Weights of a small segmentation model.
Model: 25M parameters, encoder num experts 32, encoder width 384, decoder activation relu.
Training: 6200 steps, batches of 128, held-out accuracy 97%.
Rows from block 0 of the decoder of a small segmentation model, named by matrix and row number. Rows with one number belong to one channel. Each number is 500 + 40 x the weight over its row's rms, rounded and kept within 0 to 999. All counts start at 0. Numbers have three digits each.
After each channel's rows are labels from the 100 images, of 14976, where the channel reaches its highest value: "top examples" is what is common among them. Only what is clearly more common there than usual is listed. The data: rosettes with rotational symmetry. In brackets: how many of the 100, against the usual share in percent.
# convs0: first 3x3 conv (decoder.mid.0.convs.0.weight, 128x128x3x3, each kernel summed), inputs 0-127
# convs1: second 3x3 conv (decoder.mid.0.convs.1.weight, 128x128x3x3, transposed, each kernel summed), outputs 0-127

convs0.125:444490479485543538546535457440542479461494506524496469477493417467475438438488479520516507466475498457508540553484427428617513463554438470507448500466482520498521488546503497450542480509525472437589493493530509513557468521477467458532548497430552514474567546481513511533518542483422539454447495431464536470409434455527566535512539502529522465434554484438551461488501475551507486496530
convs1.125:487515464516492529473526443525508514533446470471449483476442498448469485523506471529486547488545459540395488534467488580506512547494485497521490516586516473470538458629472440563541523532462463543572524507492458488498509550459585520524527521481595571533480503454528503528536491445502470486538476510476590560453536495503531518439547517557522497498443459523506449589466562451528473493509
top examples: mirrored (100 vs 50.2); off centre (60 vs 30.3); ten-fold (46 vs 12.2); palette: dark (38 vs 14.3)

convs0.107:454536522490405509469501502499518532439445535485536454486531495514553530461520564530443479415485452492480482569543559463471466576549492506514528535485454473531598458479461525488515434515506547465501483454481507443482511463503441499539521443436466571509570493569531491512522493547515523467538515485443531508404505468529471550545464554532533452523502537546586573533480487495512468424457
convs1.107:538508518475471496497506506492489496536495491461486498459493511474547464519495534462527516479394482516476520483502509536571483511498468470488511455593479461486463526665480463543536597536442480629608566486571508489500487522485571525461480540459543522508535471426487538481507439503448409501518454491487523503494490465483554524460525506500504465512415432502504511520469521520494462486499
top examples: mirrored (99 vs 50.2); ten-fold (45 vs 12.2)

convs0.99:450456582485530525492496489504491560535530521514502524505515503501484498473461562448531460580477468505443438511513492553446464441458446528480500470542520571463520527579487479482458474554512514448509497461484521515434525486495481534543422510532518564521541499570398492500508474492459499480539485541505515456573426512531513481373457459473549546509453566429432440567470523459466495519498
convs1.99:489504505453529514514508514508490563429494444507509479481495500488481523520501505494403499474451461513516543494557518481468521504553485479417486473464520500503504460363549548493485442536512480446438429493472424512504510517552474488518484507517537409437511482501565452480480508532486508484477502479538534496496502555525492506720477494506511421480482506487487528467498515493481503413520
top examples: pinwheel (100 vs 49.8)

convs0.5:502516507544460447520492495491506498468467524522503499509491539466426542522503526430435569526500439498487466435498555484454512465502532475541520499485549525541569513418473540557552490482465472475501549505468508520547520491465499466488370562507554487482590508549580522501462442477534544505509502442497432491520489537477557529604515468524479536531531564549456544525567479472484510607455
convs1.5:544519510449482500497496500513495498494521488503517488479490513514514486521518493483576510489419500499515510502489500489581493498503507490484483513565481511488407542660460505524488593514505455607569468481603538444448504509503530463455603549492499578516500474460459516491516528500420386510494504481493498484499488464492521528435571522479516466497444393508515502512440525512489504449503
top examples: pinwheel (88 vs 49.8); six-fold (31 vs 12.7)

convs0.126:523475539488515485498482481513444490537562508482508511438499512479495529493485469476569468482475520444515455406443531511521474505472514432506489524513520561498532539454451476636457489468533487482515522543492433529404533521502522526465550505514480534532455488470427440558565508579524392579463592478523443516456462549500461533491525491486518482513436504474479464481496529440465528546576
convs1.126:419470464563500573516466490519514450524537478466501474543472491489466550480478537623462501543499493566527498530531487499448447480527518507522479440413529488557569524514475491539508394519485544495492481531398489533512478556475504420493419503513509427491519472474544456504503500457537508516452483502563563478457518586488472521560527476582511552521585547484489504490494462503482479560521
top examples: pinwheel (77 vs 49.8)

convs0.93:484505543513507513433512450471497476452513538445496538477436550489549527482479571624503525451542498514535562537568500492429450537450502499478501521552471478510509447508515389479458434530529485537513514560444486502585486561531517515518576511527515543465480521438487507492491514482471466494572444527488473487534488442526482534451407540513507503483494425487435413526535582475484523483512
convs1.93:529502597564481516473474498484497498499533478494538483486479528461500501504505546648540567497514452454544491455465498522511538514469515476497479538492544541493465490462517485459499472554465577478502524508537500446653502477528458539474354542495535501459543461505503566427482481507535504473480435528472495490495548542467474524502489515500466480491573499526508460442479489484472502613491
top examples: mirrored (98 vs 50.2); nine-fold (36 vs 12.7); ten-fold (35 vs 12.2)

convs0.0:495517560589557591505464524548473500517501506459502526489504516456488484537488462498515489531496428477488479479467559565474559491514511456476471522493615481492572494508468512500527486475531408557488508553487474475418535468445507467558522465517514472455464486465522496427545516478579451408512435493541462448524558483463499442438469468511510568516396530494565516532524561467475499532487
convs1.0:491500464473487542450496483526521513477503523495493459510509517486512521438514549464377447455417534468474505529502464520490413530474515508474519501493519498499535573510445470513506458519504529435426396535447483542523485505508533479519583446517469477514495527489523530507483499441460493479515483508488529497521483546524566465598447483487492472500714549497477526477521453519533500498499
top examples: pinwheel (100 vs 49.8)

convs0.13:468562466492523520510509497493434488425490511469474503586498457516511440559467456477517493419494500477487525478460513493460575405552434536485511594461458440506481496517506444467512515510467436424573516573470458496519457469451524538567468460513507543497476560527461489487465492492460474492474435466605525512429457517460468486494481507460495469500449460492466511475480508613500524565459
convs1.13:512489475469476505490465478490489506542506466459470574521498529492519483544548538421479541514592500475491498548533481484510491467448473520537529459527491518522426537504521485461508449480497539496444468461492511432533463471520475541514423463524447468484524484476466512526519471509490600519500499500619384461532580553522417455527569500471459549546598503438467507528561438443478513448537
top examples: mirrored (81 vs 50.2); three-fold (44 vs 12.1); four-fold (33 vs 12.3)

convs0.39:491522570517559494493470495472543504548503471432506539504451493476531488494584471430528501462417480501506538436522586493419474527497556405490503503490513501493445473503526503475495489482533560475549486515458496465454538441515531498503408520538499485436459456513515534512520460599510489447538436447531585502530529567504502422533440547479523522520447486584434511473442527491446489509449
convs1.39:506529409418470511506495509520500575434523511507417489569500491475495535552490521508488452533593503523511484493518487474490427495475474523496500493589436490520402518467533515517485419515487491457409559586474506506560467534484467501547414482542519421475469507493460487510463502429557571506511514487519399520472540504489438490474588511471492467495442531521505477502573529504503493496491
top examples: pinwheel (98 vs 49.8)

convs0.112:507431505465510392495558500496575506545465521538550512530519421520524551440510527444442490481470501510525513539492564439484465478499457455443533489502513456575491500473552499481509500543561518505559540432513470485510446486486517555431512461439509569471530374455504528455476551524517474543537511476464476543583490426472525505520487449547517465427559446446516521504477498466525545475489
convs1.112:528448464476471459485541508463556453485504531455516536474514479600523453524492504420539513469527560501552449505509399502479546485547438520453527474422544451510497437476504485489514429517476515532509474536428535485473495532372544482488475492504497458463549482506512489538484529457486485549518483543456486456594574517539452572487495493479513446503489546490554482434420503495591502547492
top examples: three-fold (37 vs 12.1)

convs0.85:499525544613450512500500508485454443551508512449474565461456473505514435536435579532566519517520474465508511405456459574491441466451475413446455490533503493496480448484521454504543549506520484547542499515539528448477494531498489450579490539512536519471525500459480485538565497505536503466491460508554484446526495413503516523431546527588477478472485517485531419524545503583469543536471
convs1.85:521493511507516559533506480481528494435510546487482487530513495467499553467511535472448500464485485479531508516502461460512528529480486496499488490439513515497452517507497462542497479489478501407448293471435481524567478446509423480552538475496454466516515515435559529468446502466451539499506509464469524517508492521515554509666484427513480516531576507529490527429512492512538522458498
top examples: pinwheel (100 vs 49.8)

convs0.68:472516495524518568481472484553465490511559492539509441525440443488536496517439442430469465472493502588514485435505521499583583511529495509535539528416437503484519471574516512508533472543508540481446521539544519495488442459521464525526474468450457469510507498478434536536476498523464439488427500485523542475457464498499469446436533560504497459419463471384546538506414484447493570536503
convs1.68:476456446475478506532519450485496509553522429445497552602531527518491461507496426521431545513525513468463504512513563470514462442458488536482488504466507572478447501390524513457466489469497479590589526443520525531439482508564524508509449479560471477468520498504499586547399447491607554469490459527563520500500565511472464471458527486537460481466538533498462494465535474525512506512467
top examples: mirrored (91 vs 50.2); nine-fold (35 vs 12.7)

convs0.72:529515533520483453498468533534572509475567454465480493482558451518613523516455451534480481446538498429487501502464517491498436544463489588479500484482528475512538454595467422518479498434461490486466525503554497577524480559529508517531526580458488535569503500532483494493527512500539453430481460500466520598514588457472543524446544530452517461453520521436551466586502508504455506470514
convs1.72:480518461495498469537482518457536601474494521531429492471494544499529485498444482533515501484489609470539460518492555575441496492518493491488511414516504437565555416391527530525480443535485390546485468501469430432539515513424396484482505511543529413446469502576547507486491492524486549554521490526506471498519486545501537528492444509459493550509453514470517510479483463498540511505483
top examples: pinwheel (99 vs 49.8); dark (36 vs 14.3)

convs0.46:502495527495525486524543508541567603509498524469509438461517483496506552530510424479523471493487582531492501469541544523577487562475533486561530462507469466471484479514437472453525544467423474511511434570592531401460471477456467545481453556432472507604499505495547519443520492507591488551456500482501495528477542514499410502469536581537463537493441493533501544473523501500471465517517
convs1.46:485571453503462487506515506473528455492505529508467460502543514528546504380510478516466447518491476499510509471459470563527519589467547501460516440568466492518560462518477493526508502562561476545547500553545503459463494543497427452530534509533530488553485494483435542499514555558481400483538546556537520524471412410519511531445480540558560465534527539490524568547415509475557536510511
top examples: three-fold (35 vs 12.1); four-fold (32 vs 12.3); grey (32 vs 14.3)

convs0.124:452513517475563481462507493517540516516538468514499507536531473554437487489511498495475462568521499464545575536585526522490491513463500500508541501499455519504457500456522534520536442410469527504460486476493531421544548543419448472465461519442557460492495511485582457488507445541454494507450514520524579512500477460558563518557472463500473539557515542432519481477484526533660425533542
convs1.124:525499565545518501434514465493482466481505500486526521438485464502483490559480507499570562519462452503418552475494518490536467476519497488518438499521517480464494531651458529500488634459499501506582521451509472474504471479539570525490510515404491617512488526440434536466519527446530509426500484482482509471472496390506495520477565533453511506507467440495531466514508538480505463474486
top examples: three-fold (36 vs 12.1)

convs0.28:473504525449444502479483507484517473565469489482501473450513503505459531437578479504542540534493506512506556512421488437510602512487561536381540508454505493488480527506519419457398570433490480517515462524496475465505431455478516474428508482500476530459521469541559541466511472481560445482468507452496447499441516555484572502514477442508557471554491478472468524564449517491551465506409
convs1.28:376498442476504505484519518499547497476500553511502497473537480495510483504480519418547467534515430499503549505496529597494559495461471519571498567470472467485634402499499543511546504515550484443504499506474567508518484505483504523515526477507451538549498482535418481481501535559411541484454505514461510512497375462506488501488416491506525468493573551521537517534524454538482484570484
top examples: mirrored (94 vs 50.2); dark (35 vs 14.3); ten-fold (34 vs 12.2)

convs0.38:512508471448457458466514467481473499453481490492546497511510536565464464534500476460488477435537522497586503520485459445496420466440537483450581512543482545536512475469495475464483579466520528456512501520433533476623487474509542509454504518475508509446448485604512506554569456517497526525456464491474486469497527428446478467502408475509466505454596465476505515572546448475537501447427
convs1.38:533496566562502474484524492499461555637513524505518463414461525497469495625510463499522531515422484482491480500544491559497515493524478541476503547494495495514482506478464486551457469502507490622474461463499568510409544486454465446494515475548446492450498492433547560503502523540539511504539507497541542555527446509521513500432527486518498457508386493481487498452483576566518485550528
top examples: pinwheel (86 vs 49.8); ten-fold (29 vs 12.2)

convs0.116:545510506474578454523499463518549478467509493496485427553539582460504498442482466542509492423493481593519565474475453483511419487501437478495490460544499343491503443553501582470547520462497493515513508418474442449467508499529502512506510577555443508471508557571520477496570430486458451517550465483460451515490516436498467447493525531460482523492474491462485474524529496553494518492510
convs1.116:545431473433446485498459476476469507454536510511498554499521528486552460507510484525539519518495526464496459476490514477539465506430484502547490475551497496487443483455485504466471457482487494434397472496481538560545443476513476471460437455500523445632523524456505559484489481450478553485554486495512464464523612567517460533602515468521470546524592503510475476480587408482494478474526
top examples: mirrored (81 vs 50.2); three-fold (55 vs 12.1); four-fold (36 vs 12.3)

convs0.44:510456496495451439464497532581500555473422521480486478468493536497565536476520463503470554497459553510475502543485518521422466591499522511481529529484466481594501514462555541484485488503413463504480523560499552437500450563483542550507529454543522538495583488547556513439478484468491529566496581474463516582510519478541471461470453514526521491496415558517443549518507552557553474577504
convs1.44:445489461450429411531549510505537553460504551520449509465503515534549526476574565401556504437569548500485475469476424473500500565483509494527493405451503550478515521490496492497539481488539505568557492483473412402472509538468470487517547480500518434486501490454508508492526540424436442432508522529438550506536470500462469492527410492548523541521530489554511512557490489503486506466513
top examples: three-fold (40 vs 12.1); four-fold (35 vs 12.3)

convs0.87:479473479493497532455515459509451522537422427497524468497549587561456444456523458458476462483478519443440468554540501485543498479521510560506563557479472542490531501513445488573536572387571551465430526510497506523499482541491507478518544452470508493568496478420483493484510510506534502512495489507454470502430430558559527552524441471572474407515530553446575488484524523507517515484501
convs1.87:583476509476513481498451492523487464564495465442517547519471528453490471500515483530479510544486456536517430446517505470532529480500480471574460494514518478464468572559541464518450578477506437561660489480567561519493457487538527560498429467480468583433475493479497561477473490469504500560487499464581548494458498517552464469495574511470488540484474441463476496500437529432478531479474
top examples: mirrored (91 vs 50.2); dark (39 vs 14.3); ten-fold (35 vs 12.2)

convs0.9:470502504507447436489516548515547513610504472527450463510457499506560529473494491556509496594511543402532487517502463532461480506501494606469445550532460479524501527479503520551521496548543474525465471489469609538530457585468538547465538608549547524500545474514533509500538478566489505482498516491445476511546544466515489527534510507489486514502478542549522485471451564592568477557552
convs1.9:553527440424474467455520494515492551281474563469511514518535494490531557453518499406453493517504535525457464432497495418499486556509487503531467497496491501478529474521512479467477534497493481430486556554502415508530491515520421506482514501460460509501506498510564496460505508363448517481516517500468500458494492437516471510534461506495526519491538468509546463523542492478487499444490
top examples: three-fold (62 vs 12.1); grey (39 vs 14.3); four-fold (29 vs 12.3)

convs0.37:504403564494521500475484521586474528485529473506480569497554504521487479474478571477532552509573441504526501573526490533439521457516480491480470540466516452451438499580543481539535547526486449494484464527453517492507454473509537459496380488486468527536527472440491537533523437533516497499452544518559609454505491523493550455448460500446541538497566530504442441454522553584500489535510
convs1.37:480489454433522534503514517508514607457502528476500515490502493502511523576466510473469466479595505482506511520537573475529487513519467517522519455473439474493404451395480498482508460511497465451454562507533444501459511508478488520530454496481570421439485504528542453474459502509433508513497535518542382487495535500522462485472597508509499538482341485478524524540518482484513479431521
top examples: pinwheel (100 vs 49.8)

convs0.51:515506451430508484486517421506482477525457466495486528470507523516483525475451472464522440492492481477511545582494516504484402448541518472550537496456491527465508495515472438532478528541515473537518469501473453546520482516490451497567539446574469475445441525465505443523514441498569542531488570498488578515451504482475553498440511507486533473495555483315482492596463461451526536526488
convs1.51:512466613445475502517467510507483469467536519471515507474510488508506490503494527530536541500562463453506481483517511540577529513497509440541435491450522558444570512477492508514528547494455504492602595461582445463468425451550531437473508540472510479443555539529511589518528511473465496481430470489556505417508476567443570522539502492547526440505492494473471467528456462423520558482509
top examples: mirrored (80 vs 50.2); ten-fold (35 vs 12.2)

convs0.50:497480470513462577481464559535506485403473443488543465470573468530496436511503479507483533443524471512535491497492582463496456426514520497500436467483493531517528430585501511483515503523472541507500473436485498458505496479531605462527508556523458493421497433496542460490532545508538452475430512523506545458436479474392414520489490525496559406451509473493509443497463435444504488503464
convs1.50:529512434432545473495534481485551546412535524467489545572521482505525493479477531404462495519525559442462518543482512489545509500400552483504474520465522511519429460425532491472481467518545508462438503543547408547523464534551414551534405513531475417498463502569510515527534461409483472533501510505557483494501495468457497488492476459518522558517547506497499478499578483505468442451529
top examples: pinwheel (93 vs 49.8)

convs0.74:534479530447451494416474534511547540486468453491491476511509445511555522557521502481546492569531570462505542534527587522499527519510487540471539544502523449458508484469484510587552462551485456456409498465438512377465423510453479493511518467482596484522465550521550524470494484526466498482498535467522478524476616474427550510520511490494496533544509549524496524448455502553533499587500
convs1.74:494535566469502491468481483498469564480449520484563514482487484509539502474475434474553543510509501532507562461490468447546461545538541452519477481512427479442588542678504466484479613518541480499563510484576480508494481501552527484498526549499436589476524491537518520445549458474518505520486514504525605490452432492510497521501545486496514513488481513506439470570505513508454481457472
top examples: three-fold (73 vs 12.1)

convs0.19:469438483480485529487553469502440547541524517506472530397525504529461518516550503508494460582468508547494534499539513480494561464469502579475593612521463491492480487446497428516527485553470466533499446561501567485498441456475543552468510495532535499537492532508518499526462517510492453477546528548486539473475518502515496473477471586677502537519456469508497495498487523514497518597543
convs1.19:454456517522492483463481426495472496479509520495460524562480528490462551513543425429506526510507499491447509440500544463501470432407528476517448505540487454512514571534551438487478514520506525519520575545559505540520473438505549507521541503571505528476561470505501584503505522480542459476528488487489507476481602566573526473515559556606459564521536469565418483565467504520463511462552
top examples: three-fold (47 vs 12.1)

convs0.63:440544472556540502514501459518507485509504489455522475506562533482410506493521509511491575497556466528497519470561544518549439476495498539428458530495515525531551529570543467489560490500466491529520495476572402466467533433487554483545504438525451519425480505444594434481493536466488473494460542505496494461476452507502517459493361572542430462497428479547529495500542468552524521493487
convs1.63:578521352443500471500489504457478561393472556505479616503496490529504519482489487443534475548538584468469486496507484445568476541494534493538493487505456484477412487463489522485463481517501493443457554498491514553499466498501403532507490489503539525555503488483501555461505483489461511537546481508534395500535554479525479492447494509444489605478578514481490489563550489480491492498483
top examples: three-fold (54 vs 12.1); four-fold (40 vs 12.3)

convs0.65:368496471511541564465431464510490485527446448517465478522506489492540543420522487493509518439504394524569475487471464468475474484482472487485453493509474459538465477550474545420507506505448516507556540471561489481514535541506460407529496515527447554519505489524496558522441519496471508508557532539450541547463472414565517506435503444477552424505446486511464484525536543468513490422436
convs1.65:579458465486545455503493496494452524463490573462473568531495532526536494513515515475546470497548538478462503516459524449556513479454492495527505489496491495515445478440543545447538451457518456436393482486477480498526448477506410554542425462494538447472533521503542548465515466497519476480552480517487416486531564498491458448459444435453520599456626553519476506547551477467494496531512
top examples: three-fold (42 vs 12.1); four-fold (31 vs 12.3)

convs0.43:455524590510484512558485538426509478454439506462565470524462464480501463529511573523455540503557549556527497482491470546525563517477495443513488529481474482523494492501467492471550532438437467553534482477571459504492497462479432461431487464438417506511537511521556537510515471434457518464462441481517467540424424479508507457473566474504473545521518461551380490419464487554471522479477
convs1.43:456455409457479455513519507529506436533499462455487554471494466526495461605517521506530486453539575497494537534439482518474475506483527507527563557436545508467555438530524495483533465483513502456507517467437551457335487517484570489443588520497465502597486519462449534500508531458539433469487515526500528485496511464510457478477420486538531491524508493511521475506466462532507480593493
top examples: three-fold (51 vs 12.1); dark (32 vs 14.3)